python train.py --encoder_norm_position="post" --decoder_head_dim=32 --decoder_fused_qkv=true --decoder_dropout=0.1 --decoder_cross_attention_every=1 --optimizer="soap" --lr=0.0021 --grad_clip=0.5 --lr_schedule="cosine" --warmup_steps=420
Rows from block 11 of the image encoder of a small image captioner, named by matrix and row number. Rows with one number belong to one neuron. Each number is 500 + 25 x the weight over its row's rms, rounded and kept within 0 to 999. All counts start at 0. Numbers have three digits each.
After each neuron's rows are labels from the 100 images, of 14848, where the neuron reaches its highest value: "top examples" is what is common among them; "lies over" is the class under the peak. Only what is clearly more common there than usual is listed. The data: patchworks of several textures.
# fc1: MLP up (encoder.blocks.11.mlp.fc1.weight, 320x160), inputs 80-159
# fc2: MLP down (encoder.blocks.11.mlp.fc2.weight, 160x320, transposed), outputs 80-159

fc1.258:493487558517479541496524500497493531484500495495504518550494488539486490493471491503510486473488509498503572491490464531534493538477452544473506491476527493536490491541494480476445490468484518459503535513473509506453478533547478471443494544
fc2.258:507503503446537500529412472456533492472499516512517463435486468479476471498503495486469551473485504518516488483487532491487492494499525488514514508509473517485500443485482524506508519497527446498516505479502490521492553480502485481540496471
top examples: wavy; furry; cracked; centre pattern: wavy
lies over: wavy

fc1.163:497473535526505477525492475519501505524465490493539512507515484498514484530496509480512519506513498509544499480487513498496521499480487492488487497490492509518508569498536482498508530490494503525514505477490522475527487478517547519437458484
fc2.163:491515502520515462525490510475489508529474513478483486474456511533497489506537493497464514499483481472519520510482516516509549480466476523460514520480456489467488400477521502501539487515513481516484489553511459496498489501509544510527488494
top examples: cracked; bubbly; centre pattern: cracked
lies over: cracked

fc1.275:515479525498507504510498521493501513458475506500496518558485505441483487486504502512574495493498511452505531486485492539528524521495514508526533518473478527538520512533465482485476516497535468479465516533488529481505481486481545543402497500
fc2.275:505454473506525555502499514507460530504477493528516515517491478470532506560523475485598494496503507500487482539480497539485507509489515529532511502500479496515517501463471514480517488484535503496492505487500477466489507528504512514450504483
top examples: zigzag; wavy
lies over: zigzag

fc1.172:516460468501504508511477482476484483469467536550510535502520470549521511545520531524514519484489504489494512540463517492504521477537492484528538509477513497474502491503517488475515493500503477512511478495553517515503468501581474487492502507
fc2.172:553529493470502532530527484489465470483497482548530455530496494518523518508454526478520484486510453495464505532483495454507524471478482484521498500527493485510513487463503537471475478482509474534530548477490499475576484524490497489521490495
top examples: checkered; striped; rings; centre pattern: checkered
lies over: checkered

fc1.294:502502459550496521488450501512471545483482479478494476497525502460483498533461506494499566511506517479512492467439485539480519496516508503515484472527511497460523471512467460497529532524442471431485528508488500511517479455501454479506464510
fc2.294:509494515463494491528486462521527478499494475522563476493494511486505481464491477473455474452515500506562521505489497467470506498524535472490491516502494491533470519497508505495493491519514504522545466497518509488525497500496506477516518497
top examples: marbled; cracked; centre pattern: marbled
lies over: marbled

fc1.313:501536504491458500556573490469526474484497509481524450502478521498513525501492464490504460484546498523475542509483462483468480527551530466476479506495524481491490458514489487489520527487503549481487531528474508494514494471478531509502507530
fc2.313:499475511468502492492470497532489512494448503474506494507503454465457456502487579491494518497455521523526519466558474485512509432474505463514531468489497497500505505496513493496524468527505483502521492455476499500489483526559480518537465511
top examples: crosshatched; looped; checkered
lies over: crosshatched

fc1.89:516515552473480553458486506490528488509494486496506428510543471510530480491515507478485528513486480441525523498501522549475464463513460500481524492491523493461446495516515512500558515510498520484519567549494467498434519473488492495490502544
fc2.89:490522449523501538467464510499483459487496490497478502525535491478462514488515483477488463489552488496528508504512505494509517554437478510495536491514514492538462492491524539542460479490508483487547458464522476518530492521483536468518491502
top examples: cracked; rings; dotted; spiral
lies over: cracked

fc1.268:512483487531524483473486535468503514511562507485462527509486523498475471470485473502498511524526481514534520496547486493518477507548532515485483533520493496458461518525484479549495460515541496515507497499497512530471506495466549504481470495
fc2.268:500490508526520476479541498521491466542496519521496485541505524492498515519510500423467494540535487463515476504508519463486446514480496491490455521537489529526504502513500486507487507485582526559457535522509483505516504501467505493497456503
top examples: wavy; rings; striped
lies over: wavy; rings

fc1.106:471491482500474492504512463497488501531514515495498490523490494503479520455494493486508510490532474530509492501484512525481518471501461536473466480497498477494502527495509457488520480502513522484487476476502495488520481496491483492502544459
fc2.106:511484520485470483485506521499470516494486481545514535466506476503486524490478519486484488477514537519466482470516529490516490548488492502554533502486515480494466496510477505487497510483488502449476503492505492512504505537495515547534531525
top examples: grid; centre pattern: grid
lies over: grid

fc1.43:500456490542458512484506467486480525530494498485462535485463511519518523493522496495453513557528483443503444503528523520473485469502487491540509506523497486499553487529505488475506533509474493432510489486480492515516476498522496463505470515
fc2.43:472552544515508484541541562492525530484524522503501490462574520498495477504530516524551497479467495506472542531473470490536508536497517515477503486489480490508498532507521489527499479467524498531482488469560491472521500459506479542498562479
top examples: studded; centre pattern: studded
lies over: studded

fc1.48:534506464528504505499506546490501524462502517477466493540479499515507491514512492507555510549461507506494498513488501574502517529507495507479535525499556493514500511500507505464480532491531470510500477490508509518534484455486520511459512544
fc2.48:522507514466514543514492499480491486456503485516512497546502481468509470530524505496548476489462528478518480490518461542501519454489480481469520445491554490453469474478510528492453510483510501476491479496484500504480514466488495498487484524
top examples: zigzag; dotted
lies over: zigzag; dotted

fc1.203:518450497504459493495539505508497504522524479522478476500494480514501509502464475518541531516495555486524531483510496526486468505500488462528484515506493462478514523493506515529483509526501552499523538498570517467528497499463470527463529499
fc2.203:498487503484538477514474501479494488509483478511491535506495494511511527471503466490472516458521497477528459481495499505535497495501511532492509480513482514512445517510514469464500507479504536495516509491558504518530521519534468491493555530
top examples: brick; diamond; marbled; centre pattern: brick
lies over: brick

fc1.103:551490537524470466496500531510524510513513504523489455462515487480487546477499491513452463465520466505490465506464523514480498516552486523514532515510495510485550486467508465529469504531522524482533524522477546463460489506491481544497514500
fc2.103:474492515513470485459514468540534516484497506490515509534502544456482475501514530540515501523492495527472523491512492530505477485491509545477470504510507462451510480474515510497500457447487536502495475443507483482534530467519490485498427478
top examples: labyrinth; mosaic
lies over: labyrinth

fc1.245:492494475505511515508540497495483554517536522495480475478520499476530513496525539520490496506480529528453531458452502497500476522530519529494482480493517486508504539495501516448495508509533498488507504533519525473511533493511484457501529513
fc2.245:448539510463493517506469479498530479510516483472467517502513494522519481508544522500500499510486521544480494499482489513498471524492514494468511492504550495467566495497497492496461473544479547494504490492478538499475449518520481563500489515
top examples: brick; cloudy; rings; centre pattern: brick
lies over: brick

fc1.213:498489485530492480452520500482452530511474493520479470463492547515486508448494509508502456542489493494527531542448479490498466492544522498507532498506483496488530545499472486528475502522527526533498463518504497477454496462506521487528481516
fc2.213:512499482513532484500547528503490496505512499542455523522492467481476477476512482520488506531533543480532502523501506482492506512480523467489483518467513483457494472506504504471523476508581469561494483500519500493497544490531484508533515469
top examples: wavy; furry
lies over: wavy

fc1.194:455505500531508506537548485475522504502476547554471472504529447515467541495498481486501512529502519504482520510477490528547481530488475524488514527544442519496506502505509475525468522503495522507504491451534496491494484481523501468535499446
fc2.194:547513527475520519507488517537463445503466488489470529521480488474471501527482510480523499475485558509483532465511519509556490478497502544472514542452520489496532510500506516471472492484518536492503481543528436512537499484480477518501492452
top examples: brick; looped; rings; dotted
lies over: brick

fc1.202:473483513510469486497519490502494506497507489524482480512499506505519530481496494495530509474482484496481530458481513487461478482526491494449507510511491467497463593518485528490486491510507517495477513500480502533496526482554501497445479527
fc2.202:523506501506463517537542538526528519535519476477489508458514497517517487507498514502519493523561506523483522475542497488531505518516470532486513489512512475496482478515499489500540501508511494504479451474525493527530487486537507521505515459
top examples: crosshatched
lies over: crosshatched

fc1.20:507435497520522486503540487514499513504486507499481460514481513470481538476476467496573472515459504498481503520497496498497536510510507472523542505506488492498470478485488454490526519527468506543478442503501517528509498487523533495487501509
fc2.20:553505509489523527483507497503482489529483483505513512513528490502498468491476498493544507482492511507471496514499510508461475503494492495451493466500501520512499482478577498493502467456508586490488489471484512488476482504519495461489475523
top examples: zigzag; scaly; centre pattern: zigzag
lies over: zigzag

fc1.67:468546484525505459506452496498519524507516486518524499499548497481493552506444515511525497468497539488461489507475495492499494482494509523547522525540526502465462448517485506500481504480511510494519490533526488501494474505543495558538509489
fc2.67:538479525465537531496493453472503504506494493472516492548494499507460448516534514477503532477497481539502497511504477502512498513497536492492484517511499488471524535476518522500478491467496522500462482490498491492513481523536468470463522453
top examples: marbled; labyrinth
lies over: marbled

fc1.319:485485497504515477518466518512483518457531517495474518519498502517525497484513501487477526500503517484462509510487512551544500545489488483513472531476500501512464480548526491456471525498518498488498464520481524453468483517497506511502521517
fc2.319:498500469508469474507478493524506528454532504519514489531490488495482486488476483537512495481499508517482500531550477513486516465520463464474510507507499505499512483513495500542540521514542485471506521507473524520515509498464499515509530515
top examples: veined; wavy
lies over: veined

fc1.152:534519468471566481489502510480511546462489512523460502458501477497509511489476497511457547528507493515515501517462470538452503497508499506491497506513466484486499471504508491545529497488496519571517473514510503520506535466550518560481452503
fc2.152:470465531514523489489484527516495486475515477498535459528505573490501482465497468444531468487499492482467511495521519490513506517477480478507546540509501506515524536486542502508501494489539466506469499493476480485489479506505508504524521527
top examples: wavy; rings; striped
lies over: wavy

fc1.274:507533542532514518522496485459542512543508537495508529482514502506512519486555478511503499526521473496507522492508503521531496491544525506478513508485514513526503533464534509491480534479532504459485519516589466501473514474518507493492469486
fc2.274:463469500489511501482523465503516524492474524509530480502471485539470531555517524507504512503538503474502513497539508478516512508513462532506481513489476481529498504531512528475508489500537493523510483526437474497517467541475559493479505531
top examples: checkered; cracked; centre pattern: checkered; centre pattern: cracked
lies over: checkered

fc1.220:535519556531527505482484510482535569536488479453494522523526520540452508439505488543519486490484503522528501462536501498505507491469512508483524492506450512476503523460508480488505519464521527517456472521549501475535496559504484481476504515
fc2.220:505515485478500480483531500496528484512513510497487481508480496483510514501510510461455481482466506518464476504499507509506491551501446507472488518502498497547485509507463493546488512513507482498542540479445507448507499514505538534511530473
top examples: crosshatched; rings
lies over: crosshatched

fc1.176:531457523514469514523499497530500496488476508494485475470500497470491482521519509509457480498543498507511507504518482489521465494498445519471541532477499529502492467489508511486519536510489459503455496460494521507475475509461570507494476512
fc2.176:480489514519457479481477489483486509478472490504526515464497483503485492474545477474526537512548468481515504522488505489491506515498489501510538459499528530491507474517539540502492480514479509479502527533565440508554471533511485513535499489
top examples: cracked; centre pattern: cracked; speckled
lies over: cracked

fc1.215:450474480504516495523490535471491496497492515499496502471538473497484512483454506469489527533520532489478525467448463469532522573488460534504521474531496455515505489511494488487460529513492498499518495538462468561527515524532468498484491505
fc2.215:527465472468509525491482496504465528494509537518527486501500504459519499531559516526465480506482472499503479479548511476477506503473506527539507496502495488496472475534546493496499505468490505506469468497525527445462489498497517481518523525
top examples: cracked; camouflage
lies over: cracked; camouflage

fc1.60:556504520468540527477500524515559545515532481498490462486511537507496497486444469524467504528480537476463484478517486460527508480530505512461507473507467500426511457453503532501561502497488494461506542553486534466488505480492493484516497473
fc2.60:501520473484511489518502501483467500495518495492478503503513465520513536508487540495523521462513562525534516475436488487499550529491445513498500509504536477515463471506511509500527485519459514475538536467528518525505488521476503475479477473
top examples: camouflage; rays; brick; plain
lies over: rays

fc1.304:502457528538544500543516521533530465477521531506552490511501480536524491524518503487487525530514513496463492492505491487517476458541540524493511486504484507518485470549510522506488487525491515500523516513485536492503483488517518457501542508
fc2.304:479496527497473477494511509503466536527477512518461464491499470485478522500454499407516480492487523432474477507496541543516530507495493472535479504510503509474498508471526515472484530465471480486505418531534522463508559535496480489479485477
top examples: rays; striped; centre pattern: rays
lies over: rays

fc1.19:556498508513489492461515509511491512524508498464486530470478505473507494475488475531482505490510503528514491473525526516452501524499486523450495490486488475486488517498501501497489509506449516463493513498482485474471481416527485471501522487
fc2.19:537501491488468482474495517527526512495483490484497489487503469455498485487494511479549507464555521506508515461566503499484494486488504553461517495497493501502494504512471512484489513484466504473527489493510498496517509502528457527520481507
top examples: looped; centre pattern: looped
lies over: looped

fc1.39:480513483513504454476549486509468515504516474554518489466542493548510549516507488527508546516478519526537490484489514505567459489512517486472523563547495482501528532495503548499492488475504494509471500489529524496519490518444526508484526504
fc2.39:487496535457532491535507526481510522530470513502481493494510518428509466530446504525475484535553445493500489536500473484453541516454494509523482475463527515517487489531508460512514459512473518487512506532475513532527477501483504481475473494
top examples: labyrinth; centre pattern: labyrinth
lies over: labyrinth

fc1.306:480538495523552483551528516508485518529439498483493497495491521487523486500492510532514529492479536531517538485455491542479487522474491487511536491502472515485503508501473542519504541535524485525558534504525518500482469504521541476437509501
fc2.306:499442473484516519481457495528517478510512502524483522476503523482481456525529482534479456497490520523479507472525479477517490494483497479509526448494524502506532498510516505523551525504490483503524471477518481495504481500476482488519474501
top examples: rays; spiral; bubbly
lies over: rays

fc1.161:530505548454496516497496470494511500521493478490490491502527533504477507474464454457472511451478527505493477480516521543561479457486466503493542520501499468545491542447509492519513516464472519458513501555506483483489492535454508556497494477
fc2.161:449479504501487493511488569496479475517475478503531523472490471523516493529491517531505508521499504515521499518526489478478526506545499515507506494500491537516527490569479475465503488546473513582504443486497492508500522534560514502479521506
top examples: camouflage
lies over: camouflage

fc1.249:536487486515480514480522495515481525500516495489480489533511485491499549481519477482488514493465554509474527466471476510501474465519457456458474515494529444485489553514474527528504518489497515461470500509515511493534507483526491528517505487
fc2.249:511492514521489488530498516492461495500508516456512461504492495461495460486497569485512520486486489556503480512532505520533510497522488483466475511480487501518509528519477485478540510481494525554521501495502490505519499519570450505512537484
top examples: crosshatched; brick; looped
lies over: crosshatched; brick

fc1.141:474499524518496500512494494526492513458532533514512492503465530510510488490527547506544492479504478514505500510458526509470519517509516537499472467513491530453493499508546499514539493557484486472533502579552520529529484504515563465493541495
fc2.141:522489488505488514505458457485484464516520516457515479464480485490519462504514473518510467474497523511518522501514504469471489479538504497514502448504512493510477481514522511469490520494493531510495465538530511502489474462508492497518514486
top examples: cracked; speckled; centre pattern: cracked
lies over: cracked

fc1.312:510495528477496525504504476483493508501488504535503495509526542495519535491517488507474475529512510493498513474439478510470492502493504506516466522529463474511489454485549522579527483550508480498523519523486486473466477493478475495538460494
fc2.312:494529494513460529492543512520449494533479452478526517488509510518524492502453484519522524496474491478439500500478514481534481463520495511500546499456519524483506540527470531501494522518518509547455489517520529516496504470511511543490504500
top examples: crosshatched; wood; cloudy
lies over: wood

fc1.288:529485445522507491497504526539489494505505541514464418513486566499505555488482496520564513504529477526507499512506493509512534489511504484518538494502528518453512503531507494464470569521497485505525454464513491483481517478513484469482504507
fc2.288:534521495530516541525525486461507489465501476501505516483479497500490484549489477482525496520475495467508522516518508508518537517521525498499476506456473499522512407482480506522482454519519496539491480456451512530487453490488497524502521525
top examples: zigzag; diamond; centre pattern: zigzag
lies over: zigzag

fc1.241:560521535508491530526524485506512504525487505550541522523487475523498491474474482534522501485506491472484517530542495462517507482496476496516484514525463500488503477462507526472468491480477431463493523490483523498510483487501495490520504545
fc2.241:488498465488505514512479500442492488430471465518472506477489518491479476494501499492513479485497515455530438505507502492474495521518532478511527480534505439505451468533492476533504494483486504505531522507484490492474518508476468484481507488
top examples: checkered; wavy; grid; centre pattern: checkered
lies over: checkered

fc1.22:520483487520456516491502467472489481443446524546527537491499494517511495514496511486482505483493493467573508517467488472456494465507500491491484508527502480464501515521532489495556507526503500518505493517552533521491491477474531516464457489
fc2.22:478469467478470457463503522501505485546487511515497479490473510501465477511554506493503472496488499458498508469490515483485541513508496510502525489507498501525435489498503520464481475466495538511498511511481528462484480490514522516516500524
top examples: checkered; cracked; centre pattern: checkered
lies over: checkered

fc1.318:491460506495517445480537475496491498487515527532500497494522462534483481482532502501497492536523541519498513490474549543486498511528485505490492495506531495519470521507518532487492518493500494475523537507535490478446496504470524474489523480
fc2.318:497516536512529519526472492512506523519534489488536529521477504456476480475537463462509512528504520536481494480547485509529545513495487522519508505515512494520507537496498493516477499529479510499494502493523497489521544500531512498490504489
top examples: brick; cloudy; marbled
lies over: brick

fc1.23:517463512478496477478467480522470525523489520467500465481478475486491492514506460495487458519535501465516502498518531472479515493507490513494529516509457530475524545484497516529512552497490510503484472487473476470543517465494514504476488499
fc2.23:546539497477510500477515512476484520497526477485532514542530491541485509566473522508491475547485501513458473477494575533533479499517493513503467504488516475526481483470539485486537528467514487509527490507495512514511485509510534508516519535
top examples: grid; centre pattern: grid
lies over: grid

fc1.99:482477510504505499458526475547442514502447483492525476480466502476480497482486495533491509508466541507481502468507529496467516478467517507527509548518498516488484507493458505463482490486533522530509478494486535524479500488471475485532476524
fc2.99:437495516465527497487488527464528481539510541516477496523512480512516415553498499487497455474517483488540531511477479466505535539505488471476500487463487545485523470491528544493520481453455480510445500473505515475548509520560461493521501492
top examples: studded; checkered; centre pattern: studded
lies over: checkered

fc1.204:487530504508496450545500505499486514484427470485500528470490466531498501484453517464511491499465502533496488504496503527542493526527456479528505469481494560529499490515478490484510484502502500497522507501484473509526491471507503486505508512
fc2.204:497508428491536535481508510556527541485522529481471521522498550500534471512498539538500471490495559493487496464479464496486478486443533491523503499474518516545474508537472507487508493466488493503494488500474515499452479487518509484534512450
top examples: veined; spiral; rings
lies over: veined

fc1.73:498484504458491552515548484501487487437512495491499486527487510495470495499500531501499480495473450515504516495474468522513485482499476472488509466486504494490474498493480457563496520490528508495486501486484507476532506510517507501509508526
fc2.73:492485483484507478498435530550545504518520546488505520484491449496466506493514475477493529503495516512449520474515525505512541525516477488527505521486489477541478509516543508464457545471544504517505507521526475522480491489497504508507484504
top examples: looped; furry; centre pattern: looped
lies over: looped

fc1.129:463490492505496524542517485471504488541469496487499489484535496479509535511500459493495502497480500517481490529486511503540477501505433495469510442511529469459454509524477469479503482523519491519463475498526483471472491499499442512467546485
fc2.129:527477511506512484452512494512459463483526522518495577475484496523522469486434490512506499490498496459483503484537461453471516543503549526503501545520480521543518509511527475515528520470532562458505466510512501498535508520524522509496464527
top examples: veined; centre pattern: veined
lies over: veined

fc1.112:503536502510515501535489478556566511526464511506520474494464525512501489528526467537538489502478460498520481483519514493518496516506522509485508470542516514515504520469532511517474556522495497454464518559535486507545442482476496513493494541
fc2.112:476466519478472492533488488463487503488499490509484518462503423490478503527523523527493492503483526510492523523476511492529508473539502478510473496490475471503510497528481485494534457516539525527523504515510462511461534539517541455518511501
top examples: wavy; diamond; centre pattern: wavy
lies over: wavy

fc1.162:473513515532524490506473501471553529482474491475496512492505496486471534495477557510475519468490466445512519502493502542470502494545482528466463501493471493515521502503495475503485492494497528486487504502515519470527501458503481542503523552
fc2.162:478523471496523544485485474461518486516494504503483485524528484465484527549474536481520488458557485516496538493525490466503527512446528569506458515501472501497532475470513478480490468490493521494491531509493540478468502519502477507498492482
top examples: labyrinth; centre pattern: labyrinth
lies over: labyrinth

fc1.71:463513489504515477528474512455494504489499492520539495464447486541516501475483460504523523486512501489468478471501507507498501475531522506488496520534477499478494494494482490528552500484522471478501497530477497477479506480486499503471501508
fc2.71:489517505466499485519447478489496517482496508505460514467474511487482468494467496462498479471484480499517455486504525488518539467508508467515528469489473482473528513488506497505552464519468502461444476499528549486494502495518503502482467445
top examples: checkered; plain; labyrinth
lies over: checkered; plain

fc1.4:511530458524468527490441528518503495474514513491481509495492518525517521502563502474502542521495505495521494464481493500483529526538491494502491526564488484495502484481475563490504508528516533491472512491505500500512495485501517473486480521
fc2.4:495527557539502488517492499463532527495542450503512496478494489479552476494471517474544493500448519520493474540548539499481494484474509473508522495486497496506493487489478446486503540500496502532487523544474512482501503485526524490523552465
top examples: veined; centre pattern: veined
lies over: veined

fc1.42:504487510512463498530524520517548517494526520529535512500504497559490523553485536506480463567464503501471496492490505548535466528555496463519474512510529453460516472537495448482538506529497489481508494514517485546505502505509497487445584506
fc2.42:510479486470486509471500571466451489529460516481547526477468517463510506542511543495505509502513474490515493531552504477457506548546483462542483484473496489495515481536494490480502466464510499538489503480539472499500491489514450524501535500
top examples: camouflage; centre pattern: camouflage
lies over: camouflage

fc1.278:469487537530459516528515551496528462469534490509483497544499484492497526488480498522537478500486501509465453509494511509554512505507510480446441516496490485498482500537520473526457472501471482488504474471526480501544497480453506537488515466
fc2.278:512548519514509542512553489493513506493499490510478491505520495503506483538472500455530450476493495473492509488523576540501487471492515555481491503536472492502521483507476515519522490492548497530508511472483463474486497516493480512510454478
top examples: grid; wood; centre pattern: grid; checkered
lies over: grid

fc1.208:511485477534493495525486491453508524507505479478545502522500537496495496488506458491459517516473504522459490484507576526531519529489452521484496520498513544529501485487463521517504462482470519449518506496462484522477504496477509524457497511
fc2.208:474511488534521516516497499509521506505551530504483467480520485486518529486523471468509455506516468513535562487465467474475452480518525469534521500500505471447501527497488474506570447479528505508516507497525462458527539473495488482541540485
top examples: wavy; centre pattern: wavy; plaid; crosshatched
lies over: wavy

fc1.117:517499513514507498477504485536480484457541483535483490462479467500540492515476488448514511524486524540476533523487493504504496488526514511540522499491491475518532492498461503533495529492484561541480523501497516490522502509514457463485521482
fc2.117:481468534458478504517491519496453537478508502467488502516515481504445519524575486534483491503516451476543487480476491486468454473496528461457504476532510510522483497507490479476545481461517479497482485547543534473507471502516519482499504494
top examples: cracked; centre pattern: cracked; plain; brick
lies over: cracked

fc1.247:512497488521525480524504465483485483494497536454493504514492464491518516488473474514484493513492501513539508500526482518494474444512509493512505442503478462470519510434529525477496518545500522526456510506527513481482523482494493496486492526
fc2.247:473505537443511489514492506516509501451469494479529523492455515499534482512524463499497517524459475510495519463511446483495527485499516484453492496468480524534491455503505506483508483504470488486492486491491449502459529472482486545523529454
top examples: labyrinth; camouflage; centre pattern: labyrinth
lies over: labyrinth

fc1.200:514480494513478522472486495499533530500503508532501458501485534494530538509531544502519505462471500466541528482482483493473498508521516524528473525547502523508472479502522483506501482455473524493521521522510525484471493469494547473505524466
fc2.200:511486474478519483521521505501507471470485484487536531522537533512518490511548509507471516515499470523474516518499487504476521516487488500447519465462499502479542536461550473509479492469533508486471502574546511501517503508506526487488465509
top examples: cracked
lies over: cracked

fc1.77:534529489524479550511534485492539485521499473488491506504501521518475513473466521512451526551471523476523500522462488499498521518495521512529492491456504509497510513451518503477500522509528525438476476529512514556512532503479505534518458531
fc2.77:506490487498548495512490464496528518514454491522482507522537500455514474563558531503519471499520488492487485486463523527507463538525475491513489525494531479472466453481451495545472523475496495518480502500510518474511562469527471541499494497
top examples: labyrinth; looped; centre pattern: labyrinth; brick
lies over: labyrinth

fc1.165:475475509474549493481483496534492522516509507484519493521517545502467508553498480578522550508493454501514481491522516515467501494527491540522505512499464535536488495469467502538550483509482483513476479446489526483502488493498482527513482468
fc2.165:488483508489515470530504550522502500550507416502506522503507490460484467482460506470460487500474504522510532519487497494541507503507510556468511485507497518497503478536523527496483481491470503484499515518502496491536533500473488469528483482
top examples: labyrinth; cracked; centre pattern: labyrinth
lies over: labyrinth